config.toml
encoder_arch = "convmixer"
model = "audio captioner"
dataset = "synthesised sound scenes: up to three everyday sounds over a background"
train_examples = 26041
time_shift_ms = 100
n_mels = 64
hop_length = 320
input = "log_mel"
spec_augment = false
win_length = 400
tokenizer = "word"
vocab_size = 93
encoder_norm = "batchnorm"
encoder_activation = "relu"
encoder_patch_size = 8
encoder_depths = [8]
encoder_kernel_size = 5
encoder_widths = [128]
fusion = "prefix"
decoder_width = 320
decoder_layers = 6
decoder_norm = "layernorm"
decoder_norm_position = "pre"
decoder_activation = "swiglu"
decoder_mlp_ratio = 2
decoder_head_dim = 32
decoder_fused_qkv = true
decoder_bias = "all"
decoder_qk_norm = true
decoder_parallel_block = false
decoder_inner_norm = false
decoder_positions = "learned"
decoder_prefix_bidirectional = true
decoder_connector = "linear"
decoder_tie_embeddings = true
init = "torch_default"
residual_init = "none"
optimizer = "soap"
beta2 = 0.99
learning_rate = 0.0008
beta1 = 0.95
shampoo_beta = 0.95
eps = 1e-08
precondition_frequency = 32
max_precond_dim = 512
one_sided = false
adamw_lr_other_params = 0.0007
max_steps = 11600
batch_size = 128
epochs = 57.0
lr_schedule = "cosine"
final_lr_fraction = 0.01
warmup_steps = 340
weight_decay = 0.4
adamw_weight_decay_other_params = 0.01
Rows from block 4 of the audio encoder, named by matrix and row number. Each number is 500 + 25 x the weight over its row's rms, rounded and kept within 0 to 999. All counts start at 0. Numbers have three digits each. After the name is the row's rms in percent of the matrix's.
# pw: pointwise conv (encoder.blocks.4.pw.weight, 128x128x1x1), inputs 0-127
pw.22 113:506563518479501511493521518504510515468512473510535498500540464511480456487535507511489464473497458507473494506484463454452521487505517529492521464464479558521520503509475500501503473470480519477506459480512508529493500549472463493494481499511495495527497482469474463512467558495496527455481516495468514465467501467512500497481498510483465497513506432470545476505518497536466507537514
pw.23 104:487520516482507498518482513529529504505492491514514485522501536523485532505492514508516506507537470487475505510518463513476487546466508518506448502559467544493444501490515530467452490564500504498479500463459481472492447522547508516480502443446511504514484498493513514480481469509475482535511468491492510473503478500518491501527502461506509520525527462532531489542523514517512479435489
pw.24 093:536503507470578506510512521494531501502493515495532472467449511493536475497476477507483531500516534520525538521521512522516485475512498485489485494502482454498482517470475467495480482520504477496476486452491453490490528500509478467488512494444516470496497479548471515480515552514515527470517522511477493514469496516509526480483468534527549492502516518491437479523423499472517526515499
pw.25 101:504497534505546471478513514501485517482516520497553471520497499495505503499516528501511533485495478469496480507508501453534540507521501519476486475489498485510534467502447521481490536497455466489532515505554488552463491511511502489483485476502496523543470492497514487477454495514455456500502533446511487524492485492512553473503478532481506488480526533527505451483488479583494486483463
pw.26 100:437475464515461552500494466480527454497506544471498514503534517468512491498488520463489506496542476502512479544493460486482504474496525495491541514531508474529510532471478515540502473455478525503505542488487514541493478484490466493507524480496560499497508489481482499523512544518474499506483488484515476503518455490494519542481530502452504474546434480483496486519532507498475512486470
pw.27 097:481488497498502475517520473523529484516487498511467515477468475466481466535506485521510531533480501521484503507482460485485528442471513410476515468499517492485509487517494456484482441485514467452527555485508464471495494505490497488536460467525495498485484526491510505484541501521486478482497496505416485449518497495490495468480465518499495510471467497512506486507486502487505518512447
pw.28 099:482555480478544499459474515510493500495479492504481475471480500518471508517484460498515511513468493528501499474502431474552483517453532522484477454526534502482478511491547483496517513527504492534507471515498478484493524515427510527514538515515511490495483491480473462492483506471493567537482459534459495517530507521524512493494500469471527494462530463501509501493507521460535501496474
pw.29 102:504483501473487526485491478479503527513535552494479458452516517518503563538512496523531489486451440520481499530504501455512497518503540430527557509508504514499475494517527496484484534509464520541497482524489494497486485522550505520457481472499530502526508505500475484521462505474508517501464482469497496502476498531501495467500538490484486493506519480497536486516537498488428514536497
pw.30 091:477518504514453503487468487512522500509490496519470512449484516461496520525436493534475531475535504518486539500477503499476514497501555549481525483491507505514554490513516506504505507454596501494501505561526499479499486486483492529514484499508492474512516515503487490478479499475464476460490505512491540484504471475459516489501530493478474544532525472479470493513498480471484512455548
pw.31 113:466473495487479493517499529481467526515479483510516517532490549561491468465488499485518493560524485469520475534520480504499516500537515532480465524555502506522452535504469470524508512521536459545466483514491509543531512544467509539479500509511526527533475513485503478525470479492474490461517514526506515479513502501499499481527517537493476467502521490509487476470454483506532452484482
pw.32 107:501490487494484482492537496481510517543531515507513529506473486509497479487488492516466487509467486505608505489479505487492505542517541479533494520492501492432510543512524525527478512497520472482487513468524446541464491494509515492474510462487535497526496471534507482512507530527488515519517475475482479478476525455498534492474561514521474511532477499530488478546472542485490510495495
pw.33 092:507485512509483493486485499484494516560520484515472489537457505550502541521484492480477478479523520527505486527548509482514492534538521497502491484468493493481503502521517499547505477454458480516529496546497528576520496530509498546508532521462480512544517516497473460509493484533482471506485522503496499546488484528515481477506508514472512490515479466541447546496451522486492518511461
pw.34 092:518519490483505508482473463497547516482516494505500511512495507519478435519505507516451500464534467483493511468500456492486516487467538522513495500502540506507465422513486506488511537524465509475509499463481476486479468507544498504476467483537475538487474458491527503502526506571519512507469483445470498505509517459487550504476491477499498489546490462510474519543523490502484488497489
pw.35 099:492487459524486494499520502435462500524480470497501495462527503492484476499460497467499463467491471508503511487517487480473494529532484555490529452474485527512504506494518485494490506531518496492518522470479542512480481512494490491511493474479518466503490486575488495532432522521526511471521485542500474537546484497473499457498496457526534470469493509502539531473509493450505502478547
pw.36 087:466504487513482490537502491515506482518520467480493504516499483514560505528463500457487500484506492513476546521560520491526511501494517492511484503478534506494500521519465482500536492505509516520484466450526454507501536461533547525520495455577515463514518446522491502530481464517456515482459508478451470508497487512534483498519479509486504484496537521500502486444505508500458491535503
pw.37 091:474506498516471510530498453481503503464523503476484503485514499533505501507552478496521486465482519473506516488508488537441556462501547516448518466486531471493513489539540516478551493452447450501521534489504495464489545526491519494497512495490516512473500458522489499501471498469526462527498490484488498450489515497458508467501485482528477521483534480482553502502485504486491497515460
pw.38 099:458550480525531502504502562495497546506474495474545502468439558538497481500512499492483516497484522531485498518511496458476474469513524514493510518464535467522483476492491521494501461485491513523465501470463481513437464472482502517483505521462476463437490469512508514477497527494484491511526451462483494505498483521468491516501496518499521519542470496485479502536476514508508531505472
pw.39 095:499440503465488495546461522495502501495490500529480447491495530508497495528474497488471465490489449499506486516533464493490481464549502446521541569494517477509466484476498492524494495488453483494464519477497515509536527504471491510479484490472468494498494474498488484509504481482469483543518483480483515486462487464524471531520480530488496530562493521512462489456460529520495510544487
pw.40 092:486507472485498525467512477463479538495530521505459491538501504506475495501452505503513500433478504501491445483542483469517516499479475503514499461500469495550505542512533528471478509525467481505465504474493524559502540497520457524511501498454569501509479465491481505527511452492541489489493515522504505486506497519510485521539437512511524466471504540493508475515481507515502505503468
pw.41 099:476525496521538521503495515495536510452533478468527472491466502524499489511511500469449534484531499503535505522482445492498490509508512511488512490513489457480469416471513524501528453537524501517469527516512499569511508484504510462497492519482484472488482486497503501504526551492446450480491489506485512508488457504496483530500504509480526522471496445494534484468497468537511519517465
pw.42 095:464519515511483484489532531509490535506518475497514496549497482461490525513506460497508468499451484509528454498485456443530472526455526491558486487437485502512483503513480521508499492501471458505521494476487510527479522503515545540523491515509474474486472494524503461470476478498471509532501517482498519503459524500485494527532511559499523528508522495489515477493470537488446539476465
pw.43 109:502549486523499500444503522515516485523470531498519506505518529487492501530459486502501497475497488526514491508485530469462547523499500487501479490489512545510515518525446512527532493504517515479550476500486499543492522497483474524514480510474480470500509537558504463455521562478465465529464527492500544512469486520494488530483495544487456460456522499479486516506518520474463485521459
pw.44 099:505452478483478514499505516492532533470486526479509491457511485478475467488459495485496515478538484463493491538480411531490496489494491523488507476476517435477513522483504486494483539447475503524547515529478530480460523517522466485481550542487514497528504509494537507479488539488516497483509491503477509536529483484517548491472474532485527466518484486481510495520476521456485475482512
pw.45 106:487456511489524480508471462537528497498542460502527542474495499447487498496500528533495474551496490478487503515473494572487481485466525495528549516483471471491478527514489466493500501512478526491476487540539505503470490494518522529506468505465531493523497458551488509442490550484492476497518513472495493466488569516495510490496520517501515490512473522536536498501492457500508491510466
pw.46 094:460477479490493516481503457493510449515524519503483500502486497474491505493498471545491462509480517505536519506503501529491477489529476509482482516496478491477492493508495473470491435455565482541513558473496482468518459466507482501473493494481456491494493521503501521536484555469482484541492498473507472525536507518499515458510535488481457513483558504488436515531520489518496515547507
pw.47 103:477477457489502514509511470486466478497476493497491514525514496516507456468516467492540487554517520478505499464519470493505450507504512538512476464479476524495511480543563486491480481485505558455521475480498511536490477483520468539497470487471485499467473472466480519470502493490538475512511529543527499509502507453527539478496459490457512477489474518510494503502513519535454518453527
pw.48 099:468543505538502515503510526534477467535444490493504486492493559479502472454470480515498466482488494489506503515477544504537472529550515477454556521523512541487505476528533477506473508506537499496496455584496509489480502492539503522514507485498496549505536485523486509553497471509495487516528490485505495500495528466472492482476498492518513515486495509473506508514501531524501527465553
pw.49 097:472463489511510486482488490463454568484586497534519515481483516528485528522520503481541501530528475512494490534530491528480494472465471500484468479514510458513494557487496465480475503491500472496497493488488474512476513510546512484494447511490525458513463459510487511499475532509510494511479463440492493540495440500501501505477501517501521521510510471502463510467517489517461504498511
pw.50 097:496546501522522472503578520480471514460471490495526509529506482525510493529480495555456473519476515510536474473487500505521493467477474483482506464492475516513478477487509510514495491508475481490452474517485503438561474533518469478502491503503466516538529544517506478466457499478499505505493500471483496531505502497517520460546501510472500503433520505504508482523485491493516537453471
pw.51 097:483441491539531521495498537478535510562485533474533502541477489499507522497522503480478521506495492493556508505515475483523534489540535522499485517445509526485448489467505481524486497500502491515513495522500511469499494525494526491520544479470541530506477450511508494522470521536488522531496464477474479500500518434507532503501494513516508462524498503445454541518496503514477467526524
pw.52 107:466540532516506520500501460489528457507527480492513515517555464512497501502540465466523504489521474498489525518492515499514475535513533539493506454502525473492558502510504488515506494470517524465512530452501513519507516523447439491510506473501483503541505491524460486486517528507495471451494485480485483483513509464499490484464525524497492514500472509503515463503573486579505496474510
pw.53 109:463490478490478466511540482464490491528506475485502525538512502507532494504526507504504517492513516470502480543492485487476499502512483514472495476506491502533517507479485495548480460491466500524548498513511514535453475512513519484482545496428521488487467498507552492546454509481477520471469484484513481473523425480473521549496550507481473504494516521467540487476546482494530475516476
pw.54 100:465500504480475524498499479469457498477470523496541525518475541506493501480496506499515478473489573526507503480458488511477507468469492491473515508451500510535483477508481507503518466495511524493463509493512472506511509499508498466439524454511517525510490457518512509452494551499512525492524527485491464522574509506499513490476541426497498560496478525483478490497461524497500523479496
pw.55 101:517511500570436509495506462479468497528498488496495497552489485510492476504506490501499464492552530512485504479524517540517497480519504507517504513523490506490544484529467498531460462491486471524482462497496552575506509513502537493459483506469519468479482545503516527490460524535487504523464482512558487512525470455524517519509477542500463487483489492513491473476519481497491508496469
pw.56 106:511457523501532463525517508486508497505533501495504569523502487535509523471498514513467481566464500480522505484478461539501473512527510520487484482503509487451513470478463522438503483477464506471491484511477513485516527500476500491504540462525461525529520504545535525485484458514518518516515561536521501481515507529513511504519480538545458505513539514472508499487490511464496474493474
pw.57 087:513495496536504503484497452521536502484516472508496490517483492485495493492511510514532485498487470541536501537494513441464525466515514505537475495461559515505487532454510478506516509503547468489483504497530484483499509501547545467522568482506537460479468482508472511512480484490479549501506512517545485497512502523515498509500411515501554489491520515508514475540507520474512493504533
pw.58 102:515487466478484509524520490467464453464539520478473527501506456505476486532489486482476507525557496511466510503496505506507503519498497510479485479451453486472505508517512521542501455484487510470526492446491530503488474517487496542518500510478511481493482488514503515442484500495509550485485514511484535530553460527522525540515515486537486489524502488519475523470531540563481497522450
pw.59 100:518491491512447481480511428521529524555480472483485509490470468512522531523491540468502537530527466534491491511523470541499470472525480484509551551472516497486470464479519476484500442491508468525506527501476476505457490498453486512465491523537525459489503488501483521472508520460475493521530493532531550505519479504488509482520516472504462472522506507505494492495494509480491516514516
pw.60 108:497499456480486505451512539514525480472490542461526469459466479525487499528486501544489433495468518478511523500523455513531474494520479475466525465495450509533449511495466508535486458518509486528513508485473509467490461525504486466504500527477474499496507491503530493501490515485464509521484495523486500507516545519487530491485505492495494468442532476438515554485464500494505487490501
pw.61 085:462487473492529503519492509506518451502528467505522476484475435498507514533499519529465563449477468513482485508521504525480541526505561503518524535484546520525500554491543533498458487520480508496503502517470481481500494490507499524481502520473477496520484513447493538504489527496525452512539461505523522501481480523473492515495489465462489469466525537492505513536488505497488502462488
pw.62 099:520484550494496514511527470510474534490473462473457530502475497494496530500442523487534527468475488478523511539533489475547488546536534518500514517536495479461517519503476505479476500512514516491485499453508521504502483503485575448468490486443464510532489469458478456504494497464511497498493490508504521512509504502508496492495496428507459489478502497485513525527497479495496476464469
pw.63 091:476525480515501538549460543484494525516463506457527563526541500509519520500433502529537533495483487504514510534472488537480503518493497470486527458540490506454540440491486526486488468518514521484526517543512514471518463471470519503492495484538502500516489519508531497502480508473473516533507528478502493493491484506504486492467510451529523495504529512503461480522478542488481498477535
pw.64 107:446490516517512491523475540521528489487454522490515528510467489471521481503540494488511507498485462534503484467512466502494471542511502498497536507546509510494457475497487456492522432480475514512454487486496501510477526502457496480492515472449495510459526493497512492525522506489511540526510532438534507504531518511490523489531480478511484512491492499481499434518499552438522470486495
pw.65 099:485501502485540492487494535532485467514453509480513494465471531481529498496500440484476519528513548476499571479510539482493496485490528471475496481522521489499458501476475499505543513460538498505487492489515459488521502486520476502460540478511533492514451513456484510499498502516513503462517455509432496517457472547489477467481464485501513500444499499495483488535524480494501496469505
pw.66 111:508522491520483494498493502491501498510507434507494510503489510522516478495529456540531493508481462519509477533538530509529549458557491471471475503529478509515475516513502504523537455453485503490460487477502508451480474458536515526530481511498492425456481500531534485516506536518501532540467515526442488518530470510505503516504498482452478508485489490499496486507486485535527505519510
pw.67 104:526501510533488505498497489460535526492483466486486481550523502460527527474525529504480475471508503524503516485517485485482491499463501498532466485481465489481554511517574483487480514501488483486543497497484491486518507513489432487522498477503548536444477564520510506496505521515460485515501477495457520511480512496491460476532535547524496469491491510537530499511516508499507562528511
pw.68 102:513530452504501483510481524449486491487507515501504543500471512508501495516513483508470451500505545508489492521536514484480501501526489492487483492478522491515488456463508491529486459507518500498521488458467488487488513538458509484443495448491468454510466491536461497539446505516491434563531497482512467515538499496489480546508491471488492515464508511505527464535466463497503519496526
pw.69 103:502526482523462482593503499483507506505485523491484505498485512471494505477484490513461508473499515499487530511508481472488512513491515491528515452524502489490490539536478482505487468483537533514468479472493465490489526583472487521513498464558523538470463501525497488491533477468476496453511514554456556503526479494520493513483514537492510522483535481502527502526478523511516533494502
pw.70 091:488535513496474491479463472503498539482500519513476506553513475521510517510477468523505511490460472560422491516501513509512514487496465529516459521500488476475510466524524478487501477463592538531482486489493492487488480449481511550522494499496469499535513480492493543492484518479520499523533523465486493507502476485482500485503476539496487490463446484456479469469477492490501502507501
pw.71 100:532499484509470489523517464522495490512489467485468491557500503498508506470473512531504503473461510499517550509482489514449508534524551502528520526503520495487517476478485498500513501519475521558475537495503506538490535455457540498494519448517464495474510531509557468483486461546466522510514520454483499525504566473522475497481491517512498493497482504523504545526524496472484511464512
pw.72 103:546475478480494545475474534482512529514496480507537500543499513511483517509497529536504462511488479518490502506512517470464500475539537499518459435484525480466490474500483483485489506448465504541508495454489518505487495516480470525491486538464503502499539559506498517526488507479514498488532521514540480470517508552525514463479491513505409502524479523505509528536500505491494469501497
pw.73 094:478496500533520542473544480528505483494483474483552474500480488477477513484507504529463539446491516492492470470494482466520524473493530494492466513486485498468486518500516490505485517526486517476510511539455492538529504513443500491505503515482497442478519442482495534519529496531512502519513486514455516516510506498498506435473459470506500491476560507425517478497501481518503535507526
pw.74 106:536569516469449472517490468501497539494505468475479533508515522534495475523505494510512542476476518504528473472506525444479538480512508514542488512543535474529523508528502513536490507523464460525506474472522474485493520517483496493442516550508488507515545456550490503489499474485522500507524462527467559482472522503491501519516487505492515522496477535531491481491483485510510474507502
pw.75 100:464491468521484502512469500493498493504497499496492510446470440479450494507470521471496451437493496452445500512470515495507496483515511528473485508449509530507481462499526546471513502448509510510520478482512482490552461516461492476457506469539467477518498478470472499480476497471499497526491466478451513493509498496493499443490482509501506502486508465512492502478498510493544459537515
pw.76 105:483500481499513497515477512504466492523505475504491479462510495506488565540470513504493480504472496516502538495457463525525514481510520510520522455498455495504522566488468478479482499518492484474502470498478523508520476466524509472445527504485481497519523498493516515512473527543478496484506524488535500516495483453525527535472424525523457518461493520479534508508553506485530485442481
pw.77 091:503459487503475514551501492512474460461499494488486534491477570506498511509475523489467446525505494471494458505481490450485506512540485493499514518490502509512475488424533455513547487502533462489490499510498528504523461531490473507485539495555479490486498536504464530493471507484492486497496493477550505530474496510570503471466507506522472474465524492494485479488500490489526486533495
pw.78 102:503594548512506542493505484518497513492470519510504507519492476489450507496496502523479484471496494511501473511505471497507457484512493549494567526486470505493510494521474487517520471486482509514479501534472422465516514478463486469504506495496508472499487506517478507487507491522505488498525481500459481499495455520527449480481503496498526505504513570448514506465524454549523491506529
pw.79 104:461519527530478512479514496538441505512478514490480526511523459460506496464457522511508487492496479477456483508475427529493493492506509479510515530529506491552494461540508482471506487530535516462465511487507531547511467507478488523489493492463527493551471474479520470494492543505467464511482529540523486508527468496492483475507467537511505473498486450515499485507513471520463497485479
pw.80 103:519478533498485486531519486522478479504460543488463513519500479529478518522545525516546458454521519547485496538516513520553514487498493460494502508485530482510484554499514530536492505538479491501483516501497495506465501569523524486477508516537507476510500483484485479456537566490548516490504553472541498526490491491493508479470471500482517539521480488530520491487529531483508515512496
pw.81 087:467542506508486519475473516512532495476537490522491500490518478498478498491522476500497518517496461509509537476512475475515517425508481465494463492530470518518448463487495505499488502460485524493443522486471508472514474499527488484499523508438487469492488495472493473498497451448554473479515511511500537501498471479469510506480518517496498536465476501495519464545539485526551455521521
pw.82 100:478481534500485516523527510517467511484520561442541488486457468476499500502473529466511511562455510510511551487515483588510500514498502516505551490507481479527482517498481469455499478529507489532490502450512499530522487507499509511472491514514527510557495479493493521504478496511521497527516519509508510455562478495553505507520519489520485508519495510466516498522500514468527476505528
pw.83 101:531488490523486490493521463511428505477526527519512458505486499485497486505457495556533486542502486511501492522528473500455500529480534538517467541461504495547441479524500546506548474525499509463510533491514516448486493555488507492476533535476513518464490510520514499507464520500485441508492492487469501491461515476477537536498478499520508495514498520540513511516518493492509520488498
pw.84 095:526495471482500518564511494523493456537478482485511464459482485494540482498508504507485496490519479476505510500468529493517519527522522563497492497474506524486476487523484508488462480482485498496468536461534506549514523492492487543518531551522480482497495493478541542491506512482465464514454505535478503569469506518498515502448536481500527471508494471533491509520484467537517542484473
pw.85 104:501509510501510456538493522496521492479502504527497552513508514460492539476509489521511475564487480507512469523532492491464534505485490496444508507496498472489480498524501515512499494463436505497505539514467543487533489546507551490461496457503515570467518493489469492532506490478501492540495474499515506519488472497548473458553500492541538501471489517512481510486524447488478505491502
pw.86 112:501514490486497479504512514483450506479525494525500489533522492522525446496522532515448472481487487490502529560482505505513487512502485477509491533516513576543491484496487489484507496520478476491461487518499508481473486443529549536492500522473490519543495498533475508526466520468472488486519457492467479473497428521486522499517530460490541485471521500485519512507484516487460532495549
pw.87 101:555460515444489492536502475473528454487480449539515506446503525467508490487451498505446491469510537473488537535492539491469506470489506527455505494469492482479477492540499504500483483529536520473476545512495480542490477486497508518445500494521506470520522501498518471492512453511527473516493504490508536504510518470490486484486533535478495492491514505521488482508527519461551481485516
pw.88 101:508497514484517509530489534479442519510483489492506524514490457464476486489532512467522486542473480518486534506503494511499492502485485557540468532514520516478477487471501468526479489483464474493512512508469514443474531515508558522509510533506497506466520494525503494478500452521509450513472502460478545494497464473537481562472516466495572500517532542504489513500481513499511502498522
pw.89 104:460548534455500520490504495537477496500499481481527482552489492492512581486492513510528486483507500501486445479511509482476466496478537488476543513469505478472504494519448530525459470485536484495493502516498557529514513551487543512467489498479514499488495509512512477512512493498484492508493469550504498488541468501509456565507523489499515453489532536517532538521495510501509508494480
pw.90 106:480461470519495531500504493527550506470521515478470509523494561496470487513511506522485490498501503482509482487521509552493504513460526506490481540519492489463523471484522467550517521464485473524504515530465478517464496523462464517453492516483489483505486491489468472558492496464511487462448487477475494538515512488513529454476536491464551511502507502471495546507467446486497499520510
pw.91 097:519550497496463509494494560468487507475490487461541510504488479539502514472487482525504487460503481497512512517478486466503487423483482489497479462518499488521543451472457482472531499517501523511454508544505516488521490522510496514482508465458478509487506521467495485463481468483476492451483435493495489482513459493520451512516487503518509530503495528471495441508463499472516506499467
pw.92 103:478517480518477521492567494474479504521490452489488504472486471500527486516444537527505449568495508490510512536505501471536541492508494522495497528508504487546474500459475535489518491470500525482520485476502508485531473494488509490532510531508459554449485454469472517485501496517544505465508508522484486526493533496465545499486498463545518496503483498490492517513500453541483481523497
pw.93 095:496496481532512485506534472522468545514520531532461502532526497542487496450474509518472467427467478476534503520503483473494475485489506481488505451513549538548496492573465508540510524548524492487477517509507498492505501499518493534489501471516523498468493511499509516525497456463537469476502526505540482507516508510513531490511546505548490502483473517486504492490474506506471544488497
pw.94 091:468422458489507493495476492481485493506566486530586505479513488524498542496502481507468483487506519533531533513472502475520511476488527547468516515490494428496487502489446526487495472518476475506471528481497470502497492458511488483454491476487510480510466506486539479484495518499490478467545518479486497490519490469480523470501488470503494512480494544494503491466478493538460499504490
pw.95 098:492502456452481492489447483509514501495506462497500508463460493458478456489482485494481506540509513483580513529488550531481475474493551524521480474484504556546503509514476519513507492515497527486529470505506523458493498489485508514486513496514492495526534543461514478476482536525456473516525498482509484491512520521476481522477485551474469495499534489459503501476477469524456503476509
pw.96 099:479500528481523526498504472520467519526530481478466510478488466506528484526464481534507484524502522529511543524497509469523482499505530502487487489495493522421484452481485499535494499536524482499490504508505471509507495460475480495467539488500469483489495496478543506544489476456565477463488513528517502499495452485474518485458516479504454520530422486478478505487497471528507495467478
pw.97 100:542517523490525471499562494487510481529535499487513516484524501491488464460512467533474483493493508502488527494484475460480534498492496486506513435533506555529479481529475489499484484522545498457479491505513498476513468484498517511488450518495488502503519481505492458537515525502495560512544509522487506468533511457507495500523528537482513483472564477507533484547544497514524499542531
pw.98 104:496450493488472523454538494518488482502464513556485518510516476508502475462469559487521489476493511530509501482508480460538560521478521509517473529555475489489479499489533475519481499509485476509478480518507517479512524482554494496539488519480516508485474480497481467482495513502457480503490507518508533530564553459526505497486489502507531469517490498550499507523532494536483529545523
pw.99 108:493499543506509538460542514488459503515476551485514464492506479529559469497529511473547500496464463494464518492487540528556481538502502507512493476504478542472534455500524505476490466473509517510489511500524466472471521457501482571516487495490497493459505519483496473463497483511485475477510527511532468531512461502493526496510456492505479529479512460461511512514497493514487525480515
pw.100 099:469526487459500470489501483493498527496517472503496479493503520515490492572480503518485464472485460533508499511467513468482518512512517522528541487490529547497455489482503505487516502486484567480489516515509500449534511505526529510500489494498475549484499489554502494537470543511488559549483511472465492499526579487515505511483517513487466562527516500519501474489483499502506511523474
pw.101 105:446497522494503502481495457505495497482517497468522512466512508536522495523475498503464513515488493509547488508502529567485553441472527503473462485508526485481469503530510478498497480503485502476483500534471498542517516515553522503514518501492462487473521488455507520492492514481430509498537504510493532512523562520481546503500493544504496510472516464482475533452545523509524503497522
pw.102 107:513520481465491542512458472504514479528486455532496508458493498483494501485462512468543519466499526481555533510467521541476514519517492543484491490525484506497492456496513487489490486511508548475494526456480468486511545518538518495476524471484473479421530486532519510523529452521522494510538504464470476547513489501497513491487479480507456510528522481483491515516536473505497521513526
pw.103 093:486528491478524500481510480479462487506507481527496476483468499490498527510524490509485549493520519479537495539517495521481488520470540516491538474526517526554534445456491512522515481480521494541485518503491492507517518473501520518529476459493486553447496519480539487536492501505504465499510497448472548483500462536493491478487493541529514541497501490470581511528486487475493496535515
pw.104 100:522480493499514533443477514478567510476504454486552481451524509488465573544500525484534496460498519488500522513507470457471489533512493525537484503500500515516512491509494491548504532485491556484538490495488489516492508462497527487507496511502514486516514524455509494499466488487466444450515477521482493482510460552525474474514494494502490477525485534476497481511503504482516510518539
pw.105 087:501567498541493510513489525506479508451469454534503485534533504522527423522473526507508544490492518519537544565487501540533491503496506479508471518500513457535493486461482480499467502515491508476498505521502491500472460532468500499519472494531474492488479508486523452490544489528483479485499515498502515496492517536523472478472513485531486491507553473480540499479512480512482506491549
pw.106 103:522477546460521536475512502442498467541522491520497522548465498513515481519537517555459473508470474492504548521499513468521545506507490479489480514493503506524495510504461523510476497496512470513493500582484481487475488510497479504457494502473508504537498503500529465515543480484528504504493508471468505519527513485470483495537475509513511528456483483563482511458507470529458515494509
pw.107 092:476508474514530492498496514461513479502495440511570524492498488466542504511473530514460492499519472474553523490491497503478539549537476490511512469502531498479448499514495530480505495510496470486488533502480481514512528501480529515447548499475488549505498493471492516514487477517511503529504532484491492486444453455494473496505491491488515492549497515489465460474538539529494533529474
pw.108 094:496491522526483495531530518489547494534507482507515560495511466475550479450489470491504487456497524495508514481506472490496541461519579490495487515475524476441508522535463517477489501530496481481504543492502502490525496486490535539515542474474476511488494526510485526484506481467527479507490477438529497501475469468557500524527455498511507496507522490505516466494470524487462505493506
pw.109 101:504468516493499530464490521524487514498514506489489473463517546512470503495461485487491500491520482526553493486518521555519493554478508505485475560512469492483486493472471499468506509503515491551488533461528472476533519451514515514463545484467504477497487542533555502520528509507472532504492487510529483502527511559500463495500497475505490504509522511484459472492488445461513484541469
pw.110 106:511473505500543486489481521486474464522498520471493509490486509488542486481474486454532457536497473510516517481510519485488517506497522581462495490526482487511465423541504526480521477492494529514438518531469504456507467541499479505509508510519536563468509491480519476489484492493501477515524515523513488481496572472480510499514546521498514491503455502507534495505485489490518499472502
pw.111 096:504489504515499509538538487500506487493455497466452516503505515496538502481496525503466448556479472487468486505482453503500507484489489497477517493537471453500485482459497488514476518475490475526526492534492523475472521471487466522527475507496508519487501506533518509518531458466483527504505455548465526490466596478512497483494530482566513500485495467490467509505512489495541509500481
pw.112 098:486525504464481483525497495537547496497495493488462499468507503510539513505484492481502516477490626486522488498488462505502469530491505475482498508489465468461478520562506494510503460503491486543503567455533507463499500511529520495477524531492486482497487503468520555482458511519481498510515515526493496520475490535490491523485506506509513503536520554486461489519502500491504485490496
pw.113 103:509496477485530545508497513470459496482511539500481445458485500488522515482484472503462484515491495490519494546488507483467478523480542492532536496484514433483467478498480528459538513506511529506506524522532528485535553521513503501494508514499524474514539509480541521550505509487496509511484562531505530462442490523527495530479482523550520474482512497517508504471481474472509525509530
pw.114 103:469525459513485490481514472518519494478506553462507484501504479478482476506492552534482489518515489476501500519507521503510539507524512479522497487475485534476490482554491526485507470496499480486513481507527490487511481537498489503501516412528514535519501534504545541516493468489472508499479456473551495520459504476513514472480515517509446490502456512538455494505518531482466442485544
pw.115 098:501450511455506513488564493570511537492487496520492473530502510483517490451515506497518506519463545498533487504531540562503513523537548501499539503539490477522521516481481495527488486498494526511488489486488484470527522515533537517510487484468490514505498462494475470528532515569516503466497479522482488500495527490520529506501468540503494483499482487531480506486508508498517549439478
pw.116 090:492453508495540491477548509461502494506518500483511511515464519467486545473496472537513514487475495534517511492524518498476488449517468549488481477486522510499499480450495498521474461490560519510495462543483518501487466506489495493511556498491455489515446474509493547490503466483453506481495484560487516511509497473474506442495513512515479483454524495487518455504467491520476496471494
pw.117 100:546487498487497502533502518469517478542485443472513487484435513556578499489533495481535484503478496521503487513529498479517471470476487492509513459528523483538487476506522497516510472462535518507456510479534485443498489553467519546503502506492508492506506543545518478509508498471515473532519495535481487510530524514492523544465468520505493497468511495496476455503498487487490520499485
pw.118 084:488490488489456478520515474457491475526495488492490567469502486489532501510472524515523473467501491517504488497492465509444492461502530518479499454508519468509487481512478499505506539506470483487519503516456486489457480522496526495459493477483488472495536531533459501493469451496502511512510492507467470474495489483473466512516478482514487492446495499481594442501509472462460508517495
pw.119 098:520528498464502522477493468477506529467510527497499501541516487495476539494493471493475501482473530486543502542520515518515484483479504481514485514506484516490520513524562536531505497512478503486477484508540470462491497518538487501489538498515499486533527496485502496494514546520528494492484475548465499453529434538470501484506476464501492530537496553462517447510463464458498472541469
pw.120 090:498478488511517477502504460510494525500516501481399497506440513547487525532471500488459479479505445546527494500472534488470518464498540542483479550534477508485464497516479498496486476468478521483525529497472520509478508532491476506522511485477483508512491442497481457510456531498514505499508515480474511495482489543502516465478493527520539470503465478491515478522481467488501500488500
pw.121 095:511497468503517483537540509485520514488514507469553518486500523518517581527464496521505526423534496501530487506494446501500489493512515485469457519442478475488527503468472507538483491523514491515498539493508522548506483451529526486493539487515493499559511513521483490522486517487480552507486490493483501496455510484478488514539516529512522542458518495481493507516489531500527502495522
pw.122 101:445476548520438523517499494502490530520510476486496484476507457493454502519522478464491534497487552493501556457450513483511543506464488533520518467479480479487494481514457566514480526469518546516493524514502531485525505497490512501504514472515512501485544475500507464510508476493486532515484501542468515532517489480555501518507502510495496492493553464519501487498499527518481529532494